A small audio captioner, trained from scratch: encoder arch mlp_mixer, decoder layers 12.
Rows from block 6 of the text decoder of a small audio captioner, named by matrix and row number. Rows with one number belong to one neuron. Each number is 128 + 24 x the weight over its row's rms, rounded and kept within 0 to 255. All counts start at 0.
After each neuron's rows are labels from the 100 texts, of 14976, where the neuron reaches its highest value: "fires on" is the input token at the peak. Only what is clearly more common there than usual is listed. The data: struck, bounced, scraped and rolled objects made by modal synthesis.
# fc1: MLP up (decoder.blocks.6.mlp.fc1.weight, 768x256), inputs 208-255
# fc2: MLP down (decoder.blocks.6.mlp.fc2.weight, 256x768, transposed), outputs 208-255

fc1.703 [ 82 122 139 142 126 167 110 159 145 150 103 121 123 107 140 111 138  91 139  99 113 107 128 154 154 146 107 122 113  95 124 118 117 136 106 147 152 111 126 153 118  81 121 124 109 215 153  89]
fc2.703 [135 122 124 109 152  86 126 177 133 144 132 134 123 135 130 139 150 133  77 114 112 117 114 104 131  94 131 162 140 158 126 153 160 128 149  61  72 155 164 143 148 113 125 116 136 114 131 101]
fires on: "hard"; "soft"

fc1.597 [126  78 149 158 111 106 134 115 182 136  93 160 109 143 122 108 125 142  92 127 166 143 139 162 138  98 141 133 137 141 103  63 113 146 167 154 152  96 157 116 111 108 140 132 127  96 132 145]
fc2.597 [103 147 104 106 121 142 149  77 116 141  84 158 134 163 117 100 102 127 112  93  95  94 120 108 146 175  82 138 126 125 147 146 173 128 114  89  99 129 121  96 131 142 141 145 114 127 157  86]
fires on: "closed"

fc1.685 [129 125 158 164 126  90  96 115 126 163 109 110 133 131 113 137 140 116 110 140 146 150 141 116 136 135 138 164 126 139 144 119 144 159 117 124  78 134 111 117 132 138 131 140  74 118  57 133]
fc2.685 [144 127 125 136 156 128 116 138 106 131 113 165 124  95 155 192 120 118 151 100 104 153  92 131 128 141 110 139 120 159 163 139  97 109 106 125 120 173 140 103 168 113 144 146 149 162 130 132]
fires on: "small"; "medium"; "large"; "repeated"

fc1.116 [133 107 127  53 125  81 142 117 148 100 139 155 153 121 130  93  98 128 153 144 104 102 111  97 152 107 161 132 124 172 113 140 103 135 129 120  88 122 136 101 139 142  87  96 116 137 117 124]
fc2.116 [105 111 126 115  90 100  93 144 130 132 114  96 142 144 165 148 153 183 124 153 126 159 127 174 160  97  98 110 108 112 105 137 141 139 145 145 154 109 139 119  71 118 133 112 170 129 124 102]
fires on: "closed"

fc1.552 [123 112 156 104 110  92 128  99 111 158 117 147 168 150 154 101 158  92 154 127 141 175  89  88 170 125 113 162 147 120 185 109 150 123 124 167  81 144 149 115 146 141 105 147  94  82 107 114]
fc2.552 [116  77 120 109 159 120 134 118 108 143 144 153 115 108 125 133 100 119  85 122 126 152 150 113 118 131 120  92  97 144 118 134 150 138 108 112 163 117 160 113  59 120 105 149 155 110 118 122]
fires on: "one"; "clamped"

fc1.590 [146 115 171 124 122 123  99 131 144 107 148 108 101 121 122 148 149 157  91 183 160 123 143 114 130 109 130 113 125 125 108 124 108 148 127 161 144 146 166 125 186 119 126 145 141  72 106 108]
fc2.590 [157 141 109 147 106  65 142 143 108 128 100 105 128 129 127 130 147  89 125  85 141 102 117  99 120 145 146 136 125 171 130 135 105 160  99  94  89 137 105 118 113 138 146 101 138 118 116 152]
fires on: "glass"; "ceramic"; "steel"; "wood"

fc1.426 [127 124 112 116 145 164 142 107 129 137 108 160 100 135 127 116 111 149 137 106 104 133 181 147 140 105 121 115 134 117 117  92  91 119 111 157 172  82 160 127 140 162 129 185 151  98 154 116]
fc2.426 [146 144 127 126 121  99  95 132 162 108 180 131  98 150 125 156 143 131 118 150 141 104 123 146 112 111 113 127  83 104 159 138 132 112 141 119 123 137 182 102 132 112 128 140 143  94  95 136]
fires on: "<end>"

fc1.88 [160  94  87 154 137  88 103 148 135 141 114 134  93  91  84 117 121 134 115 133  82 137 123 148 126  99  92  93 136  97 126 127 116 154 133 174 181 126 107 151  87 162 127 165 136 105 146  61]
fc2.88 [115 178 170 124 126  99 145 119 128 146 179 109 145 148 114 139 180 119 118 127 123 124 133 146 111 125 118 204 112 137 107 117 155 126 180 124 124 147 145 135 102 124 143 111 183 124 115 180]
fires on: "small"; "quiet"; "<end>"; "muffled"

fc1.45 [ 83 155 126 171 119  90  80 179 126 129 182 123 135 127 138 120 164 121 117 147 151 150  90 113 149 119 124 107 117 149 142 138 159 117 188 138 130 172 116 108 137 116 133 108 104 118 149 175]
fc2.45 [127 125 134 113 109 125  79 159 153 121 155 129  98 119 104 117 166 100 104 142 123 134 149 133 116 134 125  79 107 146 116 171 148 100 147 122 116 142 121 108 124 115 149 166 111 115 151 138]
fires on: "square"; "round"

fc1.90 [132  84 125 114 126 114 122 129 160 107 138 135 129  94 166 136 147 156 137  87 109 165 117 120 115 125 132 127 141 143 117 133 100 108 126 109 120 155 183 143 140 104 132 108 108 160 156 111]
fc2.90 [102 116 101 106  96 117  93 155 160 149 131  98 136 146  81 167 158 148 158 135 146 117 103 160 122  64 116 104  99 121 133 157 103 151  99 142 128 230 130 150 119 155 167  86 151 114  90 118]
fires on: "clipped"; "rumble"; "noise"

fc1.441 [111 150 113 134 146  84  83 150 118 131 144 105 115 144 114 131 139 136 116 162 148 146 163 138 107 127  96 157 115 164 138 144  99 137 147 121 114 164 134 112 148 114  97 118 106 156 120 151]
fc2.441 [111 114 176 143 114  90  65 166 188 114 144 132 130 152 136 143 127 128 156 149 106 159 158 127 116 107 151 157 112 115 161 155 122 117 150 129 135 111 133 132 144 142 137 147 128 122  88 115]
fires on: "closed"

fc1.394 [117 131 153 111 101  94 113 181 148 129 183 147  87 107 136 131 151 112 114 194 151 112  95 146 146 102  97 104 127 157 136 110 138 132 141 159 112 129 125  92 100 108 125 111 123 106 101 168]
fc2.394 [135 134 125 109 136 186 158  90 117 125 106 104 109 131 157 149 144 106 114  85 121 106  95 103 124 172 136 107 145 169 144 134 141  95 144 124 119 127  94 132 126 151 157 147 152 165 162 143]
fires on: "square"; "round"

fc1.582 [147 142 125 136 159 157 102 166 114 182 123 118 129 128  94 158 160 119 166 140 104 100 125 118 154 140 126 101 155 125 150 160 116 115 163 165 113 151 115 127 126 147  92 106 160 101 169 146]
fc2.582 [ 87 130 105 114  89 115 164 122 147 124 133 158 115 142 148 128 114 151 131 115 108 120 111 154 128 136 103 117 106 138 128 104 117 166 108 121 148 125 161 104 122 122 157 118 144  91  88 123]
fires on: "square"; "clipped"

fc1.594 [136 137 132 104 153 150 115 174 108 153 152 141 116 153  86 151 147 108 165 127 120 111 118 148 125 162 141 103 123 116 127 140 155 139 163 168 148 181 148 138 118 121 121 134 129  75 128 134]
fc2.594 [138  94 146 158  91  89 119 119 150 127 140 142 128 163 117 133 105 141 129 108 158 140  97 129 158 126 147 121 141 134  99 130 110  90 147 134 120 114 168 121 138 125 110 143 135 135 181 125]
fires on: "square"; "round"

fc1.220 [140 129 102 121 154 118 129 117 155 124 127 108 149 145 153 147 130 102 116  85 123 120 119 151 127 123 191 120 129  89 147 112 129 109 111 152 133 180 125 126  97  91 119 115 172 127 156 130]
fc2.220 [137 132 137 113 148 161 135 116 180 129 157 138 149 143 119 147 153 107 161 144 159 132 134 125 160 139 102 150 151 152 137  95 109 126 147 103 111 127 134 120  80 133 149 101 106 118 168 114]
fires on: "small"; "medium"; "large"

fc1.73 [115  93 124 106 102 148 171 141  87 105 152 138 115 123 139 108 107  73 120 132 133 172 139  98 108 130 132 131 139 134 151 129 114 112 137 180 122 152 113 151 118 107 108 183 147 107 108 118]
fc2.73 [164 128 129 145 132 158 131  70 134 121 138 137 122 119 114 134 124 136 157 159 147 144 166  89 111  87 129 118 181 131  85 116 108 127 120 142 153 101 128 149 128 145 103 161 136 118  87 120]
fires on: "in"

fc1.197 [135 111 132 143 136 168 156 141 137 118 134 163 131 132 114 136 145 142 124 127 123 114 118 117 121 132 131 127 161 103 128 137  79  61 119 135 169 107 131 141 160 123 139 130 131 131 147 138]
fc2.197 [ 82 142 114 121  52  75 104 157 140 127 119 117 162 141 150 181 117 127 158 163 155 100 136  99 152 130 125 146 140 116 158 135 140 153 116 125  90 182 143 157 131 106 115  54 113 162 114 175]
fires on: "glass"; "ceramic"; "steel"; "rubber"

fc1.507 [106 141 129 125 142  97 155 150 106 125 131  97 159 142 139 106 120 153  84  67 158 168 177 126 172 128 173 156  98 102 148 140 157 174 122 148 106 131 151 124 121  95 128 131 140 115 111  94]
fc2.507 [139  93  97 141 170 159 127 151 128 145 156 144 139 124  97  94 115  81 155 147 100 122 135 134 127 155 132 100 148 133 165 114 121 153 149 120 162 125 143 140 140  87 128 105 136 161 134 139]
fires on: "hard"

fc1.228 [139 135 100  80 127 115 163 136 154 140 162 126 137 137 133 137  97 111 136 166 127 126 107 156 109 150 162 142  69 160 123 121 119 140 139 141 136 144 154  99 131 110 155 111 149 130 160 112]
fc2.228 [129 112 193 113 128 128 169 119 145  83 110 134 161 170 119 111 151 124  92 154 157 130 132 124 107 138 157 120 134 141 155 145 148 125 130 134  82 130 137 129 147 145 147 110 115 125 122 136]
fires on: ","; "closed"

fc1.687 [140 118 163 120 149 106  91 144 123 106 130 120 171 115 139 128 130 161 136 154  98 136 140 161 106 107 175 186 138 115 153 104 136 140 141 209 169 158  88 119 131 124 101 102 130  92 104 147]
fc2.687 [121 148 136 116 159 127 154 102 158 171 137 137 127 124 178 108 135  84 170 144 101 132 127  87  82 165  60 120 122 164  99 146 140  89 108 107 132 157 143 107 143 123 155 146 138 153 163 143]
fires on: "ring"; "bar"; "membrane"; "plate"

fc1.493 [117 135 134 140 162 135 114 148 139 127 177 109 137 114 127 147 148 104  90 159 152 131  78 118 108 128 100 150  74 149 135 151  77 146 167 149 102 202 145 108 101 125 114 114 140 152 125 119]
fc2.493 [115 106 143 130 108 131  81 103 115 104 120  76 127 146 140 134 129 108 148 111 113 129 131  75 124 124 169  64 152 159 139 143 105 118 121  97 127  94 116 143 145 141 115 149 118 163 110 129]
fires on: "hard"

fc1.547 [162 122  97 131 103 137 119 180 114 141 153  86 118 141 131 169 133 133 161  88  80 149 148  94 144 115 169 130 160  92 116 131 142 113 107 141 131 138 106 152 123 112 117 147 136 127 126 105]
fc2.547 [111  91 164 110 137 107 134 152 130 141 167 109 145 112 132 137 153  99 112 133 113 117 126 125 141 121 113 131 115 144 101 118  93  75 118 129 134 106 166 135 117  96 151 142  99 168 116 112]
fires on: "glass"; "plastic"; "wood"; "ceramic"

fc1.639 [136 118  88 145 164 114 141 124 120 124 162  89 126 127 131 103 103 119 122 123 122 130  87  83 117 128 112 124 146 107 106 129 157 124 101 154 152 147 158 143 108 104 106 128  89 142 158 162]
fc2.639 [121 123 124 112 138 150 112 128 149 168  81  76 151 117  45 170 104 170 119 141  99 174 141 194 127 102 107 119  66 112 152 102 102 139 140 176 131 148 119 151 152 124 116 113 137 141  88  82]
fires on: "soft"

fc1.557 [113 112 141 150 166 149 128 146 127 102 173 139 123 126 122 173 126 157 168 109 151 165 110 161 122 143 129 132 113 115 124 147 131 103 171 118 125 173 113 132 139 149 101 138 145 104  99 143]
fc2.557 [104 162 130 126 123 119 104  90 131 153 101 153 144 118 146  94 132 125 167 109 161 130 143 159 110 164  93 112 127 107 116 132 154  61 130 113 119 126 152 105 108 150 115  89 133 132 134 118]
fires on: "one"

fc1.2 [120 116  99  92 134 137  82 149 110 118 117 132 102 176 129 141 117 120 107 128 122 145 135 101 122 171 119 128 138 109 143 129 126 148 123 186 137 112 124 133 128 168 107 184 115  77 164  29]
fc2.2 [180 111 116 129 118 132  98 114 137 121 157 119 107 135 100 156 128 112 148 139 136 112 108 150  99  81 142 102 122 111 128  72 116 117 134 130 161 118 148 121 120 112  71 131 161 170 127 149]
fires on: "in"; "quiet"

fc1.76 [ 99 115  71 128 132  61 119 121 176 149 134 131 113 123 126 167 152 114 139  99 107 142  73 143 152  97 130 113 128 129 140 143 127  84 123  84 105 160 140  94 132 111 119 126 113 124 130 135]
fc2.76 [105 162 126 106 141 123 102 161  87 125 118  91 165 158 137 115 111 139 108 140 131 163 131 146 124  88 106 196  88 109 128 129 142 150 157 161 132 155  89 162 112 117 129 148 133 105  94 118]
fires on: "small"; "reverberant"; "medium"; "large"

fc1.74 [111 128 164 162 116  91  87 123 162 144 141 141 119 159 110 147 142 162 148  88 177 150 118 180 125 117 104 113 108  76 108 128 145 107 124 131 132 143 124 114 140 130  96 117  94 115 122 159]
fc2.74 [110  95 120 151 146 132 160 148 142 113  92 111  85 144  84 124 152 137 144 126 120 122 108 157 133 145 105 132 127 155 144 108 157  73 136 108 129  96 151 123  93 140 128 132 135 141 131  91]
fires on: "one"

fc1.389 [167 147 121 161 107 145 101 115 139 157  99 133 104 112 164 137 148 136 121  83 105 139 101 188 147 108 144 123 170  88 170 120 130 121 131 174 155 135 156 170 106 135 131 143  77  92 141 141]
fc2.389 [ 93 132 129 154 161 123  95  97 132 111 144 155 143 113  89 135 101 135  73 154 118 115 125 141 135 134 121 127 109 142 109 137 170 110  96  89 114  99  92  93 114 128 138 132 124 172 128 116]
fires on: "<end>"; "contact"; "hum"; "room"

fc1.131 [141 114 159 126 137 110  99 146 172 148 145 127 174  91 137 131 164 111 143  98 101 146 115 158 117 139 133  86 140 155 164 121 110 106 122 107 153 116 180 137 144 133 125 116 106 148 113 121]
fc2.131 [112 144 110 153 139  99  99 120 109 108 151 158 155 173  96 137  99 138 167 161 153 119 122 122 130 131 126 110 107 130 156 172 160 154 113 157 128 159  92  94 145 121 121 126 131 146 155 169]
fires on: "closed"

fc1.216 [105 107 101 151 141 126 145 151  84 155 131 140 103 160 111  79 108 115 135 151 105 117 138 131 142 128 119 140 113  97 163 102  87 161 195 160 156  87 104 160  91 138 135 143 151  64 135 135]
fc2.216 [138 143 127 116 121 145 120 136 150 103 176 109 103 115 119 144 110 130 123 148 122 122 162 128  85 101 114 104 116 123 160 144 124 164  84 100 141  90 126 103 115 109  99  85 150 112 130 149]
fires on: "in"

fc1.242 [148  88 117 130 103 111 104 104  78 125 158 144 138 126 128  73 114 124 116 147 154 130 135 112 114 123 124 123 123 124 142 113 158 150 158 115 108 136 117  86 146 104  99 141 130  96 159 111]
fc2.242 [122 170 155 128 144 146  92 154 132 157 153 117 132 138  73 144 123 139 113 162 131 120 145 170 129  97 132 150 107 117 117 117 137 127 156 161 128  99 129 165  91 128 107 143 171 121 123 126]
fires on: ","

fc1.618 [129 156 133  83 109 173 141 132 177 169 103 110 136 156 137 120 123 110 129 126 119 143 130 141 158 105 118  87 112 128 129 134  87 122 148 140 123 170 168 117  66 147 116 123 138  99 124  72]
fc2.618 [131 110 119 110 105 153 100 130 102 139 135 130 134 137 109 142  97 132 160 130 190 120 139 127 101 102 139 116 161 107 107 129 133 140 140 150 126 137 128 136 132 140 120  90 118 100 129 135]
fires on: "clipped"; "thin"

fc1.473 [115 128 128 138 134 142 159 113 128 180 106  96 166 130 140 111 146 105  96 123 117 120 127 161 117 111 174 129 111 133 127 136 146 115 155 128 100 116 145 127 129 114 151 153  83 121 108 160]
fc2.473 [140 171 153 147 173 170 139 140 135  99  98 119 135 129 143 134 148  92 125 170 114 111 145 104  87 162 130 112  77 173 110 139 139 150 128 171 109 152 128 154 130 117 137 108 115 138 107  87]
fires on: "repeated"; "contact"; "room"; "muffled"

fc1.726 [138 155 179 140 148 140  98 143 115 154 122 107 122 108  96 145 149 139 181 170 123 137 117 116 155 104 124 101  80 125 109 101 133 139 128 120 108  71 162  88 134 127  78 169 149 127 128  83]
fc2.726 [153 100 158 143  85 132 120 125 164  72  98 145 169 152 118 135 117 109 107  79 168 110 133 113 100 160 170 113 171 151 121 160  80  99 134  97  57 174 105 132 131 143  93 110 132 126 100 163]
fires on: "one"

fc1.406 [141 120 164 103 161 130 113 119 148 161 126 131 113 115 108 138 129 151  90 155 133 114  99 133 148 123 112  83 109 138 111 121 163 140 136 143 121 135 120 144 119 151 107 147 148 121 108  63]
fc2.406 [137 121 145  93 147 156 177  67 163 140  98 132 151 131 143 116 140 141 122 103 119 123  79 166 110 165 119 155 191 149 119  95 121 106 138 100  64 123 154 108 155 167 140 117 130 129 185 141]
fires on: "repeated"; "white"; "with"

fc1.280 [105  82  86 156 154 157 125 166  94 104 115 119 121  93 130 183 143 108 123 145  89 145 111 128 124 125 103 153 112 125 170 144 145 123 117 136 207 155 144 141 141  70 117 164 138 169 169 103]
fc2.280 [114 124 113 128 133 146 110 149 163  88 113 125 135 114 161 180 127 119  86 117  82  95 112 119 172 143  80 147  97 110 147 156 153 166 127 106 102 201 138 145 140 108 120 142 138 113 118  90]
fires on: "contact"; "soft"; "<end>"; "rumble"

fc1.335 [104 130  79 147 127 135  83 164 139 128 147 159 118 145 105 102 159 111  99 161 145 111 100 105 132 137 148 134 111 135 156 170 165 166 178 143  89 172 133 103 105 105 169 123 114 119 120 153]
fc2.335 [ 98 127 101 131  98 123  84 149 132 125 169 132 124 115 146 119 177 123 157 138 156 105 108 109 145 105 161 170 117 125 114 153 123 123 128 125 120 132 136 154  98 115 131  95 107 119 123 149]
fires on: "square"; "round"

fc1.514 [122 133 137  81 143 147 101 161 143 120 108 136 117 106  90 165 105 131 142 134 160 110 126 125  96  81 102 166 106  98 136 102 134 191 143 140 127 137 117 139 121 130 126 160 133 159 137  77]
fc2.514 [147 129 122 150 153 114 150  82 101 169 138 125 129 137 130  99 167 112  99  91 106 141  98 118 156 192 155 130 172 156  92 119 169 118 122 105 104  99 120 107 129 145 147 176 103 107 163 157]
fires on: "repeated"

fc1.323 [135 137 108 169 127 105 150 138 113 123 129 123 142 114 125 145 141 136 148 132 112 134 115 112  99 126 186 147 146 143 121 133 153 107 160 147 130 126 129 161 129 131 142  94 112 168 126 132]
fc2.323 [102 159 144 134 136 190  93 143 165 138 123  86 117 151 117 135 118 152 101 144 104 127 137 139 160 115  97 113 101 130 167 100 117 111  89 147 157 127 127 155 151  97 126 155 139 106  85 128]
fires on: "soft"

fc1.433 [142 116 162 158 166 146 132 151 138 169  83 114 123 138 102 118 145 129 147 121 128 134 129 140 147 125 141  99 108 103 132 108 105  86 134 165 148  89 119 158 107 133 114 128 134  81 158 107]
fc2.433 [106 158 139 112  94 118  98 153 162 148 132 119 109 128 121 177 135 153 100 136 130  89  82 161 163 118 143 130  70 140 131 127 127 112 100 116 138 165 131 131 121 112  93 121 157 100  62 172]
fires on: "one"

fc1.64 [153  98 169 107  90 128 114 150 131 152 138 106 130 159 156  92 108 134 110 130 154 114 129  86 181 120 107 132 152 134 113 128 124 155 125 167  72 127 155 105 120 129 134 142 134 137 124 148]
fc2.64 [133 122 159 136 177 141  97 116 141 109 156 146 112 174 116  88 126 123 156 114 136 145 183 133 144 165 132 129 196 137 117 126 132 123 187 180  98 129 128 111 142 180 128 139 156 145 158 129]
fires on: "closed"; "large"; "repeated"

fc1.39 [105 112  79  76 117 116 109  93 139 140 133 111 157 144 151 125 127 146 113 140 149 121 121 143 126 160  98 100 105 143 134 131 109 158 128 144 139 130 167 130 115 115 143  90 130 135 143  57]
fc2.39 [101 137 125 149 149 167 173 139 123 151  99 133 145 129 158 111  96 100 146 105  80 140 116 137 133 111 120  77 156 127 126 131 148 122 142 174 121 145 160 135  94 126 142 138 127 125 160 135]
fires on: "small"; "medium"

fc1.751 [ 91 107 122 146 129 152 150 145 112 124 153 155 131 116 148 160 124 147 115 124 161  97 105 143 174 108 159 164  70  99 124 138 137 121 124 122 112 156 131 108 126 110 132  90 171  98 117 168]
fc2.751 [139 165  97 149 113 132 109 109 132 108 141 105 157 136 102 112 103 104 124 137  96 121 147 113 113 157 107 109 167 163 164 132 112 129 148 122 150 118 119 140 193 126 104 145 101 166 176  98]
fires on: "hard"; "in"

fc1.620 [147 128 151 131 153 166 136 163 120 130 151 140 136 132 156  83 133 133 131 152 152 108 115 120 135  91  90 128 105 107 119 111 131 138 144 167 138  91 134 113 151 142 132 131 152 136 101 155]
fc2.620 [131 108 139 165 165  94  79  99 114 128 123 141 162 145 113 121 130 136 141 136 148 148 107 125 128 157 127 135 181 152 120 146 147  90 139 125 129 101 113  83 135 152 131 128 101 131 120 127]
fires on: "closed"

fc1.209 [133 123 162  97 153 188 134 133 162 153 142 100 143 135 132 154 133 124 163 122  83 128 155  93 158 109 127 104 144 136 144 137 127  44 102 157  78 143 105 128 117  98 124  94 120  65 160 120]
fc2.209 [160 147 113 116 144 145 102 103  80 135 112 135 104 165 135 160 119 124 102 165 161  82 123 156 110 165 155 119 165 158  72 122 128 118 130 111 147 108 154 115 120 148 134 153 144 151 137 110]
fires on: "contact"; "noise"; "rumble"

fc1.655 [147 123 109 126 171  79 104 109 133 110 108 134 145 127 100 170 156  98 150  98 114 108 154 145  71 153 135 125 111 125 185 151 151 121 111 130 168 146 130 139  92  94  79 136 127 124 120  69]
fc2.655 [121 108 148 128 150 155 121 140 103 134 116 143 125 114 135 120 118 159  82 122  84 114 122  88 146 163 127 117 142 133 105  79 108 120 114  97 116 127 133 136 113 135 140 115 100 113 140 101]
fires on: "soft"; "one"

fc1.46 [117 127 100 109 152 141 105 151 130 130 147 128 134 146 115 131 131 153 119 114 156  90 184 132 105 153 131 122 130 169 115 111 112 128 120 147 131 151 127 115 134  99 106 113 137 158 123 134]
fc2.46 [ 69 124 128 131  90 112 115 164 168 154 131 153 116 140 137 121 122 117 176 116 118 147 122 125 134  94  98 113 123 162 130 146 102 146 154 109 112 136 167 143  95 114 160  94 143  88 132 108]
fires on: "clipped"

fc1.339 [144 109 135 135 156 124 141 117  91 108 167 130 124 153  93 100 105 106 129 142  85 102 138 102 133 113  90 124 114 120 139 116  87 134 114 111 158 105 116 158 132 172 136 172 136 102 138 109]
fc2.339 [148 121 128 138  85 156  80 145 163 127 128 135  51  97 107 125  84 132 155 130 133 120 136 153 100 103 178 148 102 119 112 114 138 147 113 163 135 136 137 129 113 100  71  89 163  95 106 176]
fires on: "in"

fc1.265 [155 120 169 135  79 126 145 161 153 114 195 134 109 150 157 108 188 110 135 138 147 121  55 134 126 110 127 120 134 191 100 131 138 142 159 106 119 169 177  95 111 104 141 108 127  96 142 154]
fc2.265 [116 148 134 151 129 140 119  99 109 118 145 134 116 102 133 105 183 120 138 163 143 116 130  98 114 159 176 109 128 139 103 161 165  96 141 123 139 116  97 121 147 116 150 113 100 113 131 135]
fires on: "square"; "round"

fc1.317 [100 125 100 130 125 124 160 152 131  92 136 147 119 127 114 139 142 114  94 140 103 150 132 119 159 146 113 155 134 134 147 106 149 113 112 156 141  97 150 146 137 107 139 128 115 138 149 104]
fc2.317 [157 128 125  97 103 109 107 120 139 146 112 113 218 150  87 157  79 184 140 109 133  99 121 148 137  99 138 171  91  77 148 122 164 176 122 143 126 138 116 131  98 154 137 131 134  90 128 167]
fires on: "soft"; "hard"

fc1.379 [148 136 122 122  82 120 154 126  97 145 105 134 174 192 124 114 145 151 109 148 132 111 134 130 160 118 174 162 152 161 120  87 127 183  99 105  86 126 170 166 139 139 106 145  64 101 132 155]
fc2.379 [128 137 117 155 105 168 143 151 150 128 129 174  77 117 107 154 134 133 121  98 109 144 135 139 128 112 142 106 157 139 118 127 116 125 151 114 124 146 106 125 144 163  70 132 169 152 141 100]
fires on: "<end>"; "quiet"

fc1.164 [ 98  65 102 155 136 106 136 165 135 124 124 138 107 138 119 143  94 147 118 119 106 151  90 135 137 143 151 135 131 172 154 106 134  93 124  88 142 140 148 137 101 117 162 134 127 105 118 111]
fc2.164 [159 117 182 140 135 141 113 102 109 148 104  77 145 105 121  86 112 136 117  92 126 112 117 141  97 136 144 122 139 164 133 101 121 140 164 139  88 133 102 137 118 129 150  87 164  94 152 129]
fires on: ","

fc1.593 [129  91 147 103 142 117  82 146 171  93 168 119 126 141  93 157 102 129 138 110 110 136  95 119 120 158 108 100 136 186 166 131  92 156 142 106 135 172 154 123 141 136 133 157 101 111 149 114]
fc2.593 [148 126 161 113 179 128 110 159 104 166 163 114  92 107 143  81 104 143  99 114 108 127 188 143 131 151 135 114 140 117 115 153 141  76 160 110 173  95 115  80 141 156 151 126 129 148 143 117]
fires on: "closed"

fc1.446 [202 131 135 116 120 182  77 112 117 146 127 118  98 124 123 153 140  94 114 182 145 122 114 115 107 133 113 113 105 142 124 167 144 142 146 146 141 149 100 125 112 109 108 189 124 143 133 119]
fc2.446 [ 80 135 128 111 127  80 118 138 168 173  82 131 150 148 142 138 176 139 143  94 120 169  99 169 123 129 160 186  91 121 131  99  98  91 136 126 138 102 156 155 148 141 144 138 120 148 118 150]
fires on: "repeated"; "hard"; "round"

fc1.149 [162 158 120 108 171 140  75 132 142  85 183  91  82  80 120 155 149 117  82 131 125 116 117 130 123 117 136 122 108 128 134 133 107 115 109 160 168  85 183 127 146 121 141 143 117 139 117 127]
fc2.149 [120 155 150 154 146  97 126 114  99 118 113 104 185 146 127  99 122 123 116 117 147  88  82 107 129 145 137 142 151 130  90 130 108 166 129  67 109 170 107  98 109 115 141 149 123 129 137 103]
fires on: "<end>"

fc1.10 [161 121 117 123 130 121  90 112  88 150 134  73 142 118 128 130 110 132 100 144 146 130 121 138 114 101  94 101 109 107 137 174 155 160 109 160 139 117 106 153 149 112  77 180 150 127 125  74]
fc2.10 [149 151 185 155 201 183 150 105 126 132  99 113  99 101  94 119 110 140 118 136 111 115 136 114 168 163  90 211 125 148 133 163 111  92 198 145 172 144  78 117 143 125 197 112 116 174 124 127]
fires on: "<end>"; "in"; "a"; "quiet"

fc1.474 [125 113 111  95 116 135 121 121 108 135 162 129 163 133 178 149 118 124 146 135 114 101  99 131 101 165  97 152 123 124 131 156 149 163 161 157 144 116 150 141 157  97 117 163 145 130 139 142]
fc2.474 [ 80 110 144 128 140 103 122 209 117 141 106 117 122 108 119 117 105 125 117 147  82 126 134 160 164 139 144 132  66  87 134 160 134 143 161 140 153 137 107 140 119 119 129 147 129 101 124 137]
fires on: "soft"

fc1.609 [128 123  92 139 149 131 102 134 102 110 123  86 106 151 136 138 163 108 131 114 152 104 146 121 113 130 127 109  93 128 125 137 161 168 127 153 128 160  91 165 112 132  88 144 104 130 115 119]
fc2.609 [133 130 121 126 120 128 145 124 151 187 112 140 124 114 128 149 130 131 173 130 100 173 141 128 111  90 102 140 100 110 105 102 150 109 145 139 139 108 111 135  89 150 171 103 133 121 137 175]
fires on: "repeated"; "hard"; "large"; "small"